{"dataset": "simulated sounds of rotating machines with and without faults", "n_mels": 64, "win_length": 400, "embed_dim": 256, "text_encoder_activation": "swiglu", "text_encoder_fused_qkv": false, "max_steps": 9600, "batch_size": 256}
Rows from block 24 of the audio encoder, named by matrix and row number. Rows with one number belong to one channel. Each number is 128 + 24 x the weight over its row's rms, rounded and kept within 0 to 255. All counts start at 0. Numbers have three digits each. After the name is the row's rms in percent of the matrix's.
# conv1: bottleneck pointwise conv (encoder.blocks.26.conv1.weight, 128x448x1x1, standardized in use), inputs 225-299
# conv2: growth 3x3 conv (encoder.blocks.26.conv2.weight, 32x128x3x3, standardized in use, transposed), outputs 24-31, a 3x3 kernel for each
conv1.39 095:102156128126135089162144143150122110132100132113182086131129131163133097103103105151097120160081092117148116120119112090128154081132123144128096101124129155137125072164139164148136141074175106127108170104131133141148144148149
conv2.39 088:129089122148145137168158183169128135112161135101097157136105132153111131153164123120125127129129133125138126108116126098147104101114121124099101104110158129117130138131125129127141072127136109113122098161135177168167
conv1.40 096:126134146158138131125095155160104104109165096135109096127153173109104144113107132130164151099139069130142136173109137132134121097132122136095097111138084096113125137125121126130157101149123155169099125152154129139100134156116
conv2.40 089:132141137100132132132120154107109129145129117129119166116106113135093116136136123132152173107132129149141143136120116129138160127120096099136125104113126137110135105136115121112134134158148152128135131104110125090095
conv1.41 104:115176147130135140134108176110119113136170135120106092134122100102128108113096093124164118139158132110129070116096129164126123124140118150118119152073107122121097129130145199174143088126138132133111097132059132126141149147147
conv2.41 114:111128123123102119129141133149122119126105120125117098118118126077097125145143179092118123158170173097078117113126130140130129123115150115117123125128127111148113102124127087123143120132195151119135146126127148114099
conv1.42 095:113105127133157128135148123116142151118135149138134118131134145105130124141111114145171151133145124103131133128149115109114125156171165165184115089113128157130132132132140157151126117148109115178134103114115139142138084135131
conv2.42 085:128140155097128120116126136115127164084118128087118089103092107134146136165155180081120081137131140194152125095127134130133127138169138137103132128109102125105132101142168173158146134150103155149105133114173160128130
conv1.43 109:136104137147115148117112126155086136158143143095156126113091150184104159164143088131125124185173115107092115160130124112128155128101102126105132141122164134099132137136149181127143110148158138119121122132137203139144146118109
conv2.43 113:126111127134098131119120115100149146125111147122126118163179168147176144118126157167161130106104119127095118163149134152136142170154132095110095133143149141136141152129135164125128179134152154127171114143150110132128
conv1.44 099:178142126152145094158135143150135106118163127133123132109125151134130127129109145155126121165129155148115128132141126106170123139081140128117138127151124118110145093121126154139107126109158085132114093131114106106109147134162
conv2.44 088:111132112130092116116123132132125130135140129126130145123111103129141117107087113127144153139100085098137131147133175141132179115096157076114098076100119128100125120132121142155146121163145117058125130156112168129116
conv1.45 096:159106126151115073098084141138138164160167137123139137161143122139126173101100122158146133098143138124104132169170102126112121128158144084083125135154110137151072128163122118101121144155099143169155116151158128182140154140140
conv2.45 099:152136133095112134111156159161147156127146110102128066094093129089101118138111108127127137104124130090129129125128111104136130087128122164164136133165170149099088119125140146143165185165161133133127129133120119117154
conv1.46 099:151130125129095155163136147122124134120088130145111115125158125083103131115169161102120161095148124163117140099121144168082075124130118163145112080131099133136135164136163123098079160144134103126142181166142154124141113144163
conv2.46 095:160127139131150133126147155132127110087116120082080087086111101099106099126132191144151149134135133194150181091104115130126113146128126110162145098089128117128128131124120132115102127116116099136104106131117145163180
conv1.47 097:159146132103111125129115191128167123091112170126134147125138181147124134136166127165139120135107128154142169118127089095124099139153112127088137150120100112123115122065128079094099108142140098140107098173100087116108152142130
conv2.47 097:148160155124126113112111134150119125165144092127121105119126131113109128078103075099106140134154136092120095093102092126109123124167205139153130151114135099121093132133067157143119106144123126092106121121095119124111
conv1.48 103:135160121139085085127139134162133087092157132092099138083126162166120155109148139092132150106147132146166145134125107151108118185138115126123125123089135141107144123163105106159138097154044090134131113128109074152094160154106
conv2.48 090:106094094128086090091089122086129102115154127127138176127103121162140133124119132129111093168151134128088111145173140139149154159134137126172143126105126094110123120127083155137108154155084117097105127151119137126145
conv1.49 103:123102115086142107136105124124134113149096146124152195104091142130107129136144161164131156098128159134104118138127209095168185160167127098101141138131161122141135115128118123101105106108131113141170102136153126130149115156117
conv2.49 107:069106092091129129140141135122110125112077091158142169149122153128148117099146122078092082140127128116153139110124126132125120130127128099101101111142106138159143149130164094133138075113147153144150177147131164145135
conv1.50 102:120177127117146102100129136128120124109128086131142119129169128127114137128152171089116172105123116130087169098103119126144125118132115159138122121141056160158119122156111157120126155103146155087098131110103130111104126115127
conv2.50 101:135156157162148147120134098113135127113096124103130106123123120125143122121118131153153179140144144133149139105120125113112129137137141127175131133129123131128118143142203144135155057088115116116113127119133130139120
conv1.51 108:121141124129171141103098143126169147131134089122188117129129103156139151151091137141093119141118073128145100099078130102169129127090116126114114120125141095087141147104142154163107119099140135137141117110127102153104151118162
conv2.51 112:097121101108095105099121127135132147152141156134127129096126121141126119133142142091071076107068061054019019176161174112129154106124133162161136126128093177143169121109093145110150121133126126136118129131138139149150
conv1.52 101:097147159069110119141111123126119089119116125128130112160127121156157156138096133094134106175138115115118177112141104103085137065129134144105130113122127099099117150174139122134162123081126121107160128149133160100152155146132
conv2.52 118:141135122198173192186199213150128104123118119115148132125113124127127145126101122130130128195149177170140155076119101090102123129106109096089118098097088098097117086127127107133129128131117130134117102127121132131131
conv1.53 099:117122100103124092137128110102085120121122134118125132152160107128192128121126114124109124151100147147166107131146066108114170063146175131125155117168126159141133113099127087084112098115108114132154138137157111115118108104102
conv2.53 101:145161147145120138139139142131155146049085065074077111104069076093091116130130123073072075156129127119151154127091124111105102140151163132133133131120131096123114130136134086116123155114131113129123127128145141091099
conv1.54 102:156149133126122134127118073147157127115149088090123081134098121143133087153131084146110160119132106163116091135135125144081130108149130148133168131126086165172140132133138154109131109138162104159131159097128098118098158098165
conv2.54 106:114100126095105097120143121108126128115116169101113146104092126148121142151147207131141111148129126134158136192177142169188135132132128178136157183139165126135132162146156158151139132130125128160131132152135124174141
conv1.55 104:124165131087121097104134124141100127063117146119129127099119138127141134143110168067157119181108142105105130119113141092064116154164148098135172134145086161114081116138111125119135133124094102131141140106150120134140128130160
conv2.55 095:089081110170167190176157145110133129098135138141156133171159127139137171090132110128125113185180146142134133108129132129137132138119133124127130118093127134104117143126151115152172090142121147114115119085084128114130
conv1.56 098:129093172140097135087109179112145128125093151171153128106133137138097149155129120154124101134181165171155107158106118093128114086105114135083111135111163126086148127128154108092100125137132154151095141164096161137158131140125
conv2.56 088:147148135112125106097114081130158131127147125159127107131106102117116134138179130131136133080081087150156148135114101155167168113107101160125135155127161127101129107110116121094124128130159112139146141144085115114140
conv1.57 105:115151106132127138132131178159116124107138132129127147127090130118114099102135144099116142115127128130152148114149124130081128089190149125139133123130110135153139139094153123107116147142130116122069114109139149092101158141106
conv2.57 131:129148142129126144123124123145137126139140141137135157120094110129115123134098102119110112168150139135164134073100036083080084136130142124129130144133158138122137168132179171136176142130173137131143148124151127118115
conv1.58 101:104129079111128158160119129111151146094126112171153129119157124140132111121108119094139112088136126175160142150143116146125137086111096095132177168108125141110153087085112140121154078141135133127135173169175160143122132111118
conv2.58 091:122128140133130150092125122159138129167155129135134106163152154129130116077101091138125127097075113135170171144151178124140182159130171120169139108091125137164122139142161129094098129117126189124117137109117106085099
conv1.59 101:086095145152091140100117144099141095128124110157097086162126144125107077120144153143120120149153066115122155115121087133092158086119133138126163146118118182128111107148141173104144100134160120115117123083109140138145122136117
conv2.59 098:102117108147130158170132167138126132107127134134140136122085100156151160175172191108126106135109105124099103108131111129130117103090100123107128096122124172176148117123098158141130150128121125123127102099116101108140
conv1.60 103:148088112134130112117131101132109114133170134099126147162167136133155128117094068128145135116124102070088124110130141171167128148078104128141169185126120124109124152146064128188133152130102095128147145128138160122137164111117
conv2.60 108:122145152119099125080088103115123146121133128091130104132143154144143131114120116172170177099065082073079120144137140103130124133150143137131142108127090123152123133153141118170139092097064100111093080077095132124145
conv1.61 099:115164153155143128098148108160125104129126116101122155127155123179126103081123136161176129125115127100164110124126102101139154134142171133105175128120123171112125152087139114162073122130114114108105147160125111084160083098097
conv2.61 102:110122118116129130141128132127152144097132094092130098136127112130127138139135122140157141153129154106124166106110122170146128184146183120148126115103121081081118130120101126104154081117131130150139161146133158135122
conv1.62 103:154146106168097108164127119130126157111110136100114144133092100121121106127128161168110142120125144127137109086139153100116154148154161163131104095158151114092136094137176148140111084157070137072162192113141109112162136108137
conv2.62 097:101085129121155117139145134129136129144125139171127141080110085089100126168150154136082118064088052184163183116134103123149111157134130109143114106136115103128131149139127143129129136132135093131110135112124125107121
conv1.63 096:110132153128091143115132106135116090100163138200163083145113130150144140102094113134180157109146073165085148149096077125095108120137134128126138103163161120169100120132159084134192105120141128156135125118052122125142127123144
conv2.63 096:174157141124101110129133113131136114142105115088084105111075083130101103114129128112120135098127122085046070143118134132123147109113095113096105096133138131173181084122118123121125173133145148126139076082075114125080
conv1.64 104:151206139133158159128113139144180173122128128135134147141125113122116157120097122117109109124094151107161131109145151118160116135145152147094127150109106141150168138120120121131123166140154120190095098126092130150109138130078
conv2.64 096:155125141130146155154132129130119120116125077110119112152157125133139133115108066135145143144173187106151112114075054138148165136155179125134111168154136133133131127126117130135124161132127126100143173149150148130132
conv1.65 090:101082150168158094140146102155146095152118128098160140145137121106124169120116132081107101123157117088140160094149124137139146120137126158082135135107179129157140128146101121133096151084072116128176133128134159116137179122118
conv2.65 091:137119144148132137137125137122079130116091087100130140125138171125139112122127154156123133150148125117139131120111055131165122148137132113134148153141156131122120112114086098089106155139160111102127166180145154167174
conv1.66 097:122059107141128125109146127127177161099126104156142101163144125153125089135156113152133127177155109081086152083156162117141154094122170128104149182129114119111125109176151081149136115114117108140110144099152175132122161137095
conv2.66 101:167152133125135155133154146139124111120122091160136105131149139129173176119141131107145136088129123105084083091114138121123126134138123122103117153134169144151134128178168131125161114125153109118094135137128136127131
conv1.67 096:097141120101159141114140150131099125125147094126156164099122153124131077113159118134120125140080136075128143133111172128147161129109129133182097093131089131123129133107126172136141134135176177168129140118138087165101087129171
conv2.67 109:110119122073109127126139140149130152119159117141125142099112132138118124138089118124131123134111129171164129179176130179168139107126110119123124093127150094104114159137179144129193082133163112133111102106129142120130
conv1.68 093:100151124153138092180160135090085106127108157128122158141128147087118133156162114125158153152128087197150089134172141114127129155119133128097140102147136107109099116123130107115114118110154125099136087135135159178161139134135
conv2.68 090:090088125125124157136136150144171162118134112127124137087123138141115162150106097103149134108114118127130127101107119119125100111139103139152137117106064118146107110142104127129146107153140119119124126088120092090119
conv1.69 097:092086143163107141131121127105141177133101137093153124128127133115164104119126096103158125113191115136143136115136072127116150126086131109172170130145131109097091141113135148150139127140113123118150146108179152084113088138113
conv2.69 087:124107122123111111115136129130142157132151145139117164109099118130140126137138117147123125130158160097052090106109103125131125145127114098127136134160155135143111127083073116123108145174130095128146149138168120155128
conv1.70 099:161122127132148127123124086116106121115146099148136141097147107116129098130148115131103117149160089137098177116164159146126120093127112125137133107112158135158126121140155119122175141086093128092134107148125127138096094138072
conv2.70 103:176158129150142137139165163121108110181163127172166118130149132138128121088075116156167169155163200111113105152137181104097134133148163147147141122130157138127142101091067170129129100125142143200152162131169146141129
conv1.71 093:126135113103134091150148129157129113129129161162168132114122141093118176097130118136129139138095068118133131101160097159098138125120164132089167135126118113140134137124112138131158102139103142145124098154111175134158118137138
conv2.71 084:153145139116123133148139131125164121150106118159158124091131133118130114134098101141151130132104100109125141092128111078093109135135142149114102130094139179111109131113095094076088087135131134124117166130165096057069
conv1.72 100:087130141116125106120128152129101178134168149175105112138122134103126139125137130149148127111161146127134161165117124132084156113148169113139090133112122111107154141130128099131127169141145089109093102121130134108096154081093
conv2.72 098:137156126107115104129111126163128115158129118145137134089107120137140153154183170163143126146124175106138122115121110045111073099090082126143135110086132089107147126139176118128172129159139153123131093109110140132136
conv1.73 104:072105126106102105091132143140153109167123145139107159135128096119170166135112100165130128128099121105132163160154138089089144144169115130088089089126167087136111124105130179127160170087120094130142149128118165197128147131125
conv2.73 105:144136145130112146174149172136142174160139165127128128142113133111112111073112122119126119110119120130114156121120131109081118093077082155139137129134137118124120152118125129112097145146129114077105115122127128165178
conv1.74 106:188141179150104160115083088122137151088123146114125158129133087147110129150129151147142162116116118130122145123116133169104112143128123114097091128074089096178117156126120164127174112062137138121146163126104126095130164165110
conv2.74 096:148172154149133113098129130127147129173148146114148138120098105102060059130140126138138143128142128127092111142151153128128136124167161096096113125129133153175149176138192147133126171125191149136128153144148153124121
conv1.75 097:092155131132131087138125128121121084133131086128137141159167149118154123137132144133106093093134173099094115118148108140127142086083063119109129143118116174159151126120101124101120126127129187175145128116125125127152095150143
conv2.75 096:157138155137133142140124151111098072128094114147141108129123129128139128161163124138130154119126121142135152134103147136127175129124142135118125174124130136108123100102127118106126130122130118158172129109124120146126
conv1.76 099:133132120089106131139112153109147186132128138126128124106111112156089089126150145111117133110111147090130095128123114123100112117145090120137107118093114087122140092088132143144168113146117130106168143112127097100177143119141
conv2.76 095:117112143073077095116104125174127152128129157121131132128137146081099115125144122130156133157177173133159181109128120113130086111113145134132130129122125138113125135130128124161100098129163105097088124124095145132122
conv1.77 099:131124128124112092181122131122118154130127102173162124130114124130125127100141128159121123137095125136145080135169131130173166096105099166120121150096137160098134126141136061131086131182151093131126142100151090134130091112150
conv2.77 093:128127144097097110101115123114128119141132107125143142173171162161156129144091125103120119155123162129144127095128129073078067145159168128163130094121097120123104100124064134139118126117126099152152148126161104136121
conv1.78 106:094115127108088112166171128131119101146118138115139126107149128104112114120133119129144104185100097095068117108161179133131168079102085126092112130131126153130126127131129133142161071101136131126118116117154176120119126143128
conv2.78 097:110126099147126136148150116124124123049080062057095097135142154157136147144145175113116118128139122128148113130118087188127096156155152102146139112126128145120129144130184105111105132100128142147115102126124089094106
conv1.79 095:142139147182088128132157127106143127135122141101150139150141084179171105149130124128105134121147113115159169124132137125095134104128168138117114155122101128137101131147128130170112147097080173135116161127100106093157104154121
conv2.79 088:117122141123133107111107125121079088122107130108108144089111126098125101146186119155134121114105118130130132176151151131106118157170191137121138163132100151133155095096104127135104172130118130133169145148172131155172
conv1.80 094:119158149099140093143140153143128169124097143144168138107152155090193141111135153097159108129077112084150103128090141110109121158120110126144118139162121136128138119132155127184123083140064159094167124128136155119121130139184
conv2.80 094:129119089109123116094122123127123133171128134120098088177160165123158132129121129123117102107081085159148183101119117098088073164140119128096128145085095119127147127130134129108140087084118076076068124100129142149130
conv1.81 093:090151114108160162099144113148125122134072133136158158131166149074150110147122136110132128119159150134146135121119126136133144143129158100137188077159112126119129144092096103071113110092122128099120119175113133120133142129138
conv2.81 091:125154136132136148104110098173161127134119117110127141039102114099109106118117116111110097097110114124128134107128129106085119176135145158157164127118129152113158128125119130111130125136175132109126104126125138138088
conv1.82 102:142096097112114129116118129143126135124132120128185159109082174127103087082145130127117124132128102143081161100129121113116141127174124105118146107148118107116127133123130105124143157115132128116094148132170164125096128177109
conv2.82 107:112133125144164137134163140127109130116130125117125120096079089090119104144123141122145113156173149128125095096122072144103094150128155087144090123132175106148131127117066129162122159139128091132112151131146123101151
conv1.83 106:139123109151087110121138122129098133152095161167122136120138097142129127175109151138142135160133120105147148093129171107101103111116135154110147095130099102131131145129133148119165133126149136100106123115156106131139135114132
conv2.83 121:108121107154129127162157157146159166128136167134163136114128126158135117152130126127131128158152136129126147089118063146102119100109109142131116153134130143117123166157139140116148155121160137125130105129128123104122
conv1.84 098:125128158130140123126126147134124109155073146141159138151103111131138151108131164150108167152100161098122125096085125132072101132121100150103130141150120113138084080108132124128124147110158090139168139139116128129092104163123
conv2.84 092:151170129139124131201163185119151137140102144129129136100121118118130120157140143128124130151137150131158151100088092131133116095125085126130165109153116122121104128148139106123111125149133112093104124176159144149183
conv1.85 095:145129130134130085159095093138133127147113138153145134126128117143145129111115138147121128105123166145147120103128114130113126109134118096098106127120118143091138134100167134129170163137096115154137114103142159116134147125136
conv2.85 101:139127148128130156130132139144133110122138094147122145127114116069097123126112133132121131130163140131123096128137201105141130123109151111117101093111091164160138117105121108138089119146141094089115120125119118142159
conv1.86 104:135167140120154145143113125129134128122130148134122126134139116127108152106128150156095137130110120141137135135119160095130132134108113140093129095085128131115122115127120154130077080096192148121120106150128110160128171108140
conv2.86 095:153121125107127098099075073115160142101105138119098117118129116139131130128133124151125117103102127123150146103101087181134155151115115069072132124152120127093129132127127156156129192134172134128120168141136152160155
conv1.87 102:177125108139177108085133106145150087138108088127154136130117132157155159112133129113139142144098139128177136122179110149175094148087101129119103111098159110095105105123123180186126142126129133172111092123128139126136126152121
conv2.87 105:157163162140130139129104131117102138139133145102094128196218162125177167107133123115095097127101101136120114139166127126139138116156129111126129173179165157155109113111085118127081149144156122112108132154123161153142
conv1.88 097:130097147113124118160108145169160110121134163129181130128098104130148142141127124128166135122081170163119112101181158176158087117137104170147131125137172136098127139131112155170097110142128100140129154135104108135121148110131
conv2.88 104:124088118108137124128130128137130124123101152125130119157151174159139135119103127116088120124124142161199175103113128120095121131121137087099083110126107126166164111141117143134111137150132112086085101119085132133135
conv1.89 099:122143132082158135142078147127147129151145110105116173134153122095125134103109103139151112145104160108130154108095147132153106137131097139078124143127102119129128151156141151114149119139095097128164113123133095119120119126110
conv2.89 084:160182154137130143147181151129153132147127162192141137125117093128130130088118123103106138123158159128128135111129130103129147088128158098102095149140126155103105147170102123124149127133127086124111141147134134170168
conv1.90 098:127203133127128120150127103152119082120155132144090131139097122125153121156134149105108131149155159123137134105133108181076143141137156132115126121128116104149119146174128155138128127138125116107097171153112157123175168123145
conv2.90 107:120104118151167161125164143113109128113096114123110129054070085068106103136106122126151168154142139182158143127115111151137118164142139160139175136113101113102130109109131125147129121141155125163142152129160156141121
conv1.91 099:131101113115132117074129160128141087166128127152132122128122156134149139118154103102131139151077124111159126116083118088092122060172089079154144118127118152124087171132164091124132165185129134081140165148100143131101103113136
conv2.91 093:132167137143110146118136156088085127120147114123129128063097109053069096093128103117123144126115126120071112083120091089087086120122143126127130108136130113101130141097093136142141129131086135143086142135151087119121
conv1.92 102:112077150110144149120127152141125085103133143076180129149118117127174120082159115100137114137117073094085127140119080137128134133121129115123092147106138161125100131132116144129124135102135127124177144156139162127148125117171
conv2.92 093:128131131111116105136108136161138107120130087128122118138125132135088110151094123110099110119120112084068101107103112106126110079090120139153157111124135174163144105076108160140124102127142130128072115129095157157110
conv1.93 108:130161116119038105109088141123155117111114130070167177169124128159137118134138136130138132173102110083146140143099154096145144099070106129102117112101111128131125083127113179182125092134156125137112101152127083162129099100117
conv2.93 104:126123123147127139149128127098133154113095123128117144131168152131147140155159128117079079190185158130126144137134119129166148139128124118133116114166120128120160131137127129112138142131169118112128127126128111151124
conv1.94 103:110168095108158119081152125165132114129137106146120142105145143167119121130162118128154138110132135100099102137130096113147171121121087104139138145134130103087142149130117119118120160136103148145136125105133133089135142109090
conv2.94 103:187164160137140112109117137152122164128110137167189159120102103121148168099094091151175155117125124084122122105095144095120136121130146107120104101128103130128150086140119089095096127139120110111101122122121166139160
conv1.95 100:097127133114147109101134143143154126116118092121161124112098151130101140125154155154121147133105100161089121169091119080113131131135080115096114137140098133101153133085138117135127089112125122145121142168132148145122160099120
conv2.95 100:145163148129115121087101090109102097114145148168161164103087108115115131138128136131120113106115117143137130126126128130128114178189158118081079163138131140153149177145176180160124128120140139120133129133134127128129
conv1.96 094:191116133176145128094080131133099135134129128167103125140132114165139082114128135139159102132154121129050123152149145119127150120129101145145135139176169129151130136139153140129123058135135124100133129112128183125135085164125
conv2.96 080:126113140100128137141116125160138127126130156156154132125140148099108136129091149129118148127117124129154137069125130107092133117094099074126111089120138122148120118125177148083074166163169145149178096136163096148110
conv1.97 103:144111104131129132089071161117131122142092128155113110150100145110124189122149097105123112151127128113176114117116099128129118114116139084138129146110107166096110103117137144089121160127148131155123132159090133138135087141135
conv2.97 097:129158137107114143126133163115121124118120068066067061078124108085079097125123111112101132129160151152131162133102078171163129157143128138134114150144124145144111139157149127091140164120148083095117125139118129131131
conv1.98 096:097126112152141124111146166171099126093126148098125141155143129137163114137112112098131144156104125077128087128109096155146122125130113162132136106129160096115119093109128083146139155092081144167132115129090122139163131152089
conv2.98 091:127132119128138152128133150139146135118115124115137081133179161123135136070110063104061058120162134126140129098079103082077100153158192127106108135105128101114134124132122150155163140141094127128121131109117104097131
conv1.99 097:086096143121157126180114139129106173107108153131105144130125132150121148126104082108150090111110082143133093148166112128138145124148104131122098135158137091150070126136120180129076104083156155150138131151162164119159098125157
conv2.99 088:093108075126115114126158130159165157122148128135103100123123131157151133188172135100091128070100090137149152084076118108140110102140131188143135146151127168133153151134137132117137133188184154161115127107159097082098
conv1.100 106:087113111124135127148089118109132151127108141129135136131093105146127114116108134155131099166157110121109123084149155136150119135112154159111113101123102127089094118133118130138135131128137173099096106114093127123132140122157
conv2.100 113:106119125173169147158156174114120154079089115059066067120120120146131153130114155160163134139140140138125118128109110177132157149170157079126120110128127152123146132127124129105142129131168075071089123120130112141122
conv1.101 097:095150104153095116146143165121103139124116116127120127157106093150127093101136087095128152122175156162110125129144154097119172086178162121160160094128090122116113157114174128132166157159117091116143162133141111125167088131089
conv2.101 094:105104130135105130115129122128125133136129160135181177061095123133126128083128128088120120153132149129106108131152158058078089138154175115097090115124118097112133095093085136130100137107108129128134144110117169157152
conv1.102 099:161167122125138196089091117128106090148155082107133094124087134119129090127128135122096128122104124162138136127107143149122128095111153139151088124110160172087082106083162134127162120165156098170149152144061126158077162164140
conv2.102 103:121111115100110128130148131119127141121125114114108117120103100106088043172189144116122104103059075094097087191180155159145145080112091149130114105124077132117142124126125167138118126149145160131120099099138143139142
conv1.103 106:128083150126153110147145109175162127133115109145125154135122121144128218098158119120120128118128110082132130088122129131084151163138113090136159166084138123114150166113121083134161114140108119135133112128091128156111129074145
conv2.103 133:107114123092079095128126128140132145139159153143119133136141124140124129125098104133133130126088099086110096138142111152141136120135144124127145134154143126139108154134153125126140118102091090059059100097123127108105
conv1.104 103:157127126075167139125101113124123130120100120171122108118132137129104133109095168144130157120138140139097163099129099158129106075141160155104137178083112080131128151108115134103131134110190129140111164136111115077117160111146
conv2.104 103:153134147173185156206194144113141127107122151127144129116125128153132124131135153133130151142163126131115156107131145141129172123164185127120081124107101144139124129140152114126125164184166131128147128099110115130124
conv1.105 103:173146128130100125097108141135156111149163140143144086158144094118156140128132129115112139116103093127121118155129161128123150116084088144076109096156124128130094089150142127093155128121127157098123142141088132084123075111146
conv2.105 093:114128116121136148124165162151145131074081118077099116115118077124128149141122143132165145142121148153161156111116096143103099116119134071039086116125091126143110130128128119122156132105132143105097133126094132123151
conv1.106 101:141107112097100141091095143127150134144086137141117124121134099128176129102143118120083127128129146132137132099115132123096128079117138107109102139151141176096064141144159105113106125099143135121097095109127130071135150167112
conv2.106 100:109124130130165143118137160157128136075115136074090123089078108131128140111099130156141129103094108077116139145127116148136124141136124117098128105120134149127133092107149126145170104098125139164154165196179152131159
conv1.107 094:097098136113101145135117144103132108168128128126155098149098157129128109111136104150158102104127122115106134161127082135159112114125141142130159118144133147148104135139126120126146078145142116115125129130103099137123091117114
conv2.107 089:067068087093104093152149136129112152127109131128150124141129132176163140179130131127128131096125111106138127150125128144140127138130116167127137099158096082095138079089114125106100123121132130105141127114102105089097
conv1.108 100:161127104164122064145109107136130106137123135131133112123122122133146128176146144098071135088092131152154111082134145127109143126167131095124156124132112161130167088095125135146103129111097123120104087115072110073098149129127
conv2.108 098:089096105090072105114087121102128147159138130118146129068124109122103111135135127101130101117111099122142152106123054190143126139138116160119165117103140129158139133103118155118136126151137129111129104128108104093129
conv1.109 093:127132075167080124122157142114138159157153124160100118119141122176103155135153119122142089127152128093067101130135174106149172109122170110118122130122151100103144141129169144095151130153068160084131096116137110109155128107137
conv2.109 105:101118140071105101086113104131157139155167127157183163133108129116117136130135140141152134120133116102118096121140145113125117103115120087077104111148135119110080153127158080082152112173143140147121124138131124130066
conv1.110 101:126092165096145146132067152128114118133152130112094133127124105141141103116125122129081113131104153084110095129136146087137114131108127169103099099131131139128161126085132117161175151113125128083153095124147125116107111113167
conv2.110 096:137137145137132130177180134126114132129176151178165171158181160127165143153140133123123127157123135150128162134129137108146110110144102153141133153205197179149150127124100134132101121096154143131140113127169156149148
conv1.111 095:120128124135139166120112144119168125191143117106146124148129122051081128144140127128131150110094134094146127159115139161105086129123161107126114126127125082145158148122130152105119130153116150176111113134085123116146128105117
conv2.111 094:153153140109136107128164147144149146130137138161138162079129128080116115134129132119105105126103102144127127110124128117127131120126104155142133111125111153127127118121161142140150135167144083114082132145137152156128
conv1.112 099:124136163123110102145138142087113152092135132159114132158145122092091119144138113167135092140106109147107131116093131133158152119119086115145127122098148138124122107169126156148146132145138140091136158157129114143158128096094
conv2.112 098:129138127142112114126117111170150156120124127128127110137165202144165141146122129134158138075069108153133152132146148124130132136128137175124140149166176139133148168136145161161158106125129120122117134122117127113098
conv1.113 093:143078120123121132133136107137119105102123124123152133127145119117138123099164131075096133160079163127105105115128114063128163127108138093145131164136133078079147123132125139094153139146131129124160139112109107131106129096161
conv2.113 101:113101120128087096126095124109105108075126117128104103149132117134161132131142134128134134100122128147140127123124144196173194134125115123103117135098155153168164173160142105130142107093125109102114112112085132162116
conv1.114 099:171104116147170194156102124133131122154133113164128112132095127120122112126128131165143116119123102116129148115129164119141153135106121128103149124134174069105124137118087116130130106119152123113087135092065141099102140100146
conv2.114 098:142150152071087073129102117078116090136114123097134124106125099091097093166134155107081112115121144108113097141152167185141162130139130149115142132120143132149144112122151069114125155197158136146168135164147125129127
conv1.115 100:051111157145105114151114159095129132131112134143159132158128114155117110101132150137152131153150102124102192135165142100113120152138128165128164112105168145108127123123114133129128111118138137177090114120095141165096134132126
conv2.115 098:147136162174154158224192182090113142090114131133100133123142125172188151126091114112115124182163145086119128110090123114115136098071084125125099129182168131161155101091092138124128118127140138133129165132150139124127
conv1.116 098:148143091122093096102123105121103126123161124166124065112114131150166166076122173131140159160139128132126109117132129092158094099143145150153091126143099125096111131088140156102059129116102090176122116162149115086116105112159
conv2.116 086:087082085057105054121110087104107108139126163128120132108058120148129115141135127135122143139097093158148165176137131173119110142134110096074074161117133152155145156098105125136127097126093126093091122142121174125164
conv1.117 099:149134126120113163123117120100128154097115128182112120151120118132170057155138134131113098131134127138090141099087134143118138096098136129104143161115143164125087108091103146162134157152165137132124167140103123099122131121130
conv2.117 093:172138141124122126117112095146121127127132128131107113139096123117111130171146136126150101092091140115099118130110155110090109134144119114154131082133122129150181114095110138127125129132149131130114132125112121100119
conv1.118 099:120088149156125104152084151143115104128145130085158103157133116183145108159137134122099123128156141126127133128148119102073161062103129098141127106109128158099115091112164147077134120130119080081108100115154150122109107130087
conv2.118 096:126092096135137134128144124129131131107124084125120109132087084139140125143167161126126128127146162126143122125076122134149148116145131132155128114089129178147129088109123138140151178149197154137124137147138128136118
conv1.119 101:134127133124111077118123076157126121156159104113124137129122151139129186168109141119096111126158129151106131107152170124163125185154166142170151119098106134104170134073142119099120138163153139192121119117158123140088129132174
conv2.119 097:121119085127102125120131137096111140105128139134133153132122157121134127108127129140123129146143127135140138151131125174132165171139158140101108130158150083123106127175130145206173151129137069100114100129135130146159
conv1.120 109:150185151133131105089125139128125103124154141155127133124108096124118127130122167112112092093163137141157134132125120131091120154135189141131127138132117168130132132138124133114127099111105127132141133154111102106134134089118
conv2.120 129:128127127100134115138132130127129142129126128143109126077104078106113087126137147139123128122123117181186189134127133139152131168151143157168180051073069123103101077116114120128131116101141150121159118075074118131118
conv1.121 100:120124113124128147151153124124102163147096129155126152136147128146099112074128112122146101135152123133134107127125124162193135112129117150128120173134149156117147158152149127182128101125150129137114130161096156146108103122113
conv2.121 101:151149130152153161151121140102092112092112068099105118141169163176157174131120138139149140126133136141159155126125122106115100119126128148131128175173142138119135134143125160168102116138098135134141088083074112128104
conv1.122 094:090146136164098154135134148147119133125097167152162111096175125127104118120127164121131161090121171136126129166137090145134104116130140132109113113141164124096107144116158150113133137119124132138128144134122096113138096102091
conv2.122 079:173130174103110107078103117129131140116115066128152124152098115121119089121117094109096126122137123134172159124127144130109149074082102110095128131131104129138129139068117084118125135154061174155134096101108130128117
conv1.123 102:120159144122105151138128129160130122128106127139125162162166128132126178137151153144087123093077136142116151119123130114147107107155106126150109123106137145117174126135144137134146120135157172151175124093159130106151116140090
conv2.123 102:117098126142134150130129113109115120142177131128166152212184147134142123092090128144117123130148122156147126132167158122133158183155142133129120135156134127108138166196197175152211136107128109126126093127119112136153
conv1.124 101:130083062128164105119129124119161146106134135119136119169162162130120119100104068155135092091104134094113079143132102141110176128083102116101094161101120108120177125082143143104123100113143099159143116140128135116103131121129
conv2.124 102:127127118088118117072079111124144123110096083108116097135130120134135166192177155095106140119124114097086102136145130106137093134144132128116135126110140123158123171144147128129155109112165108105152123118128134145091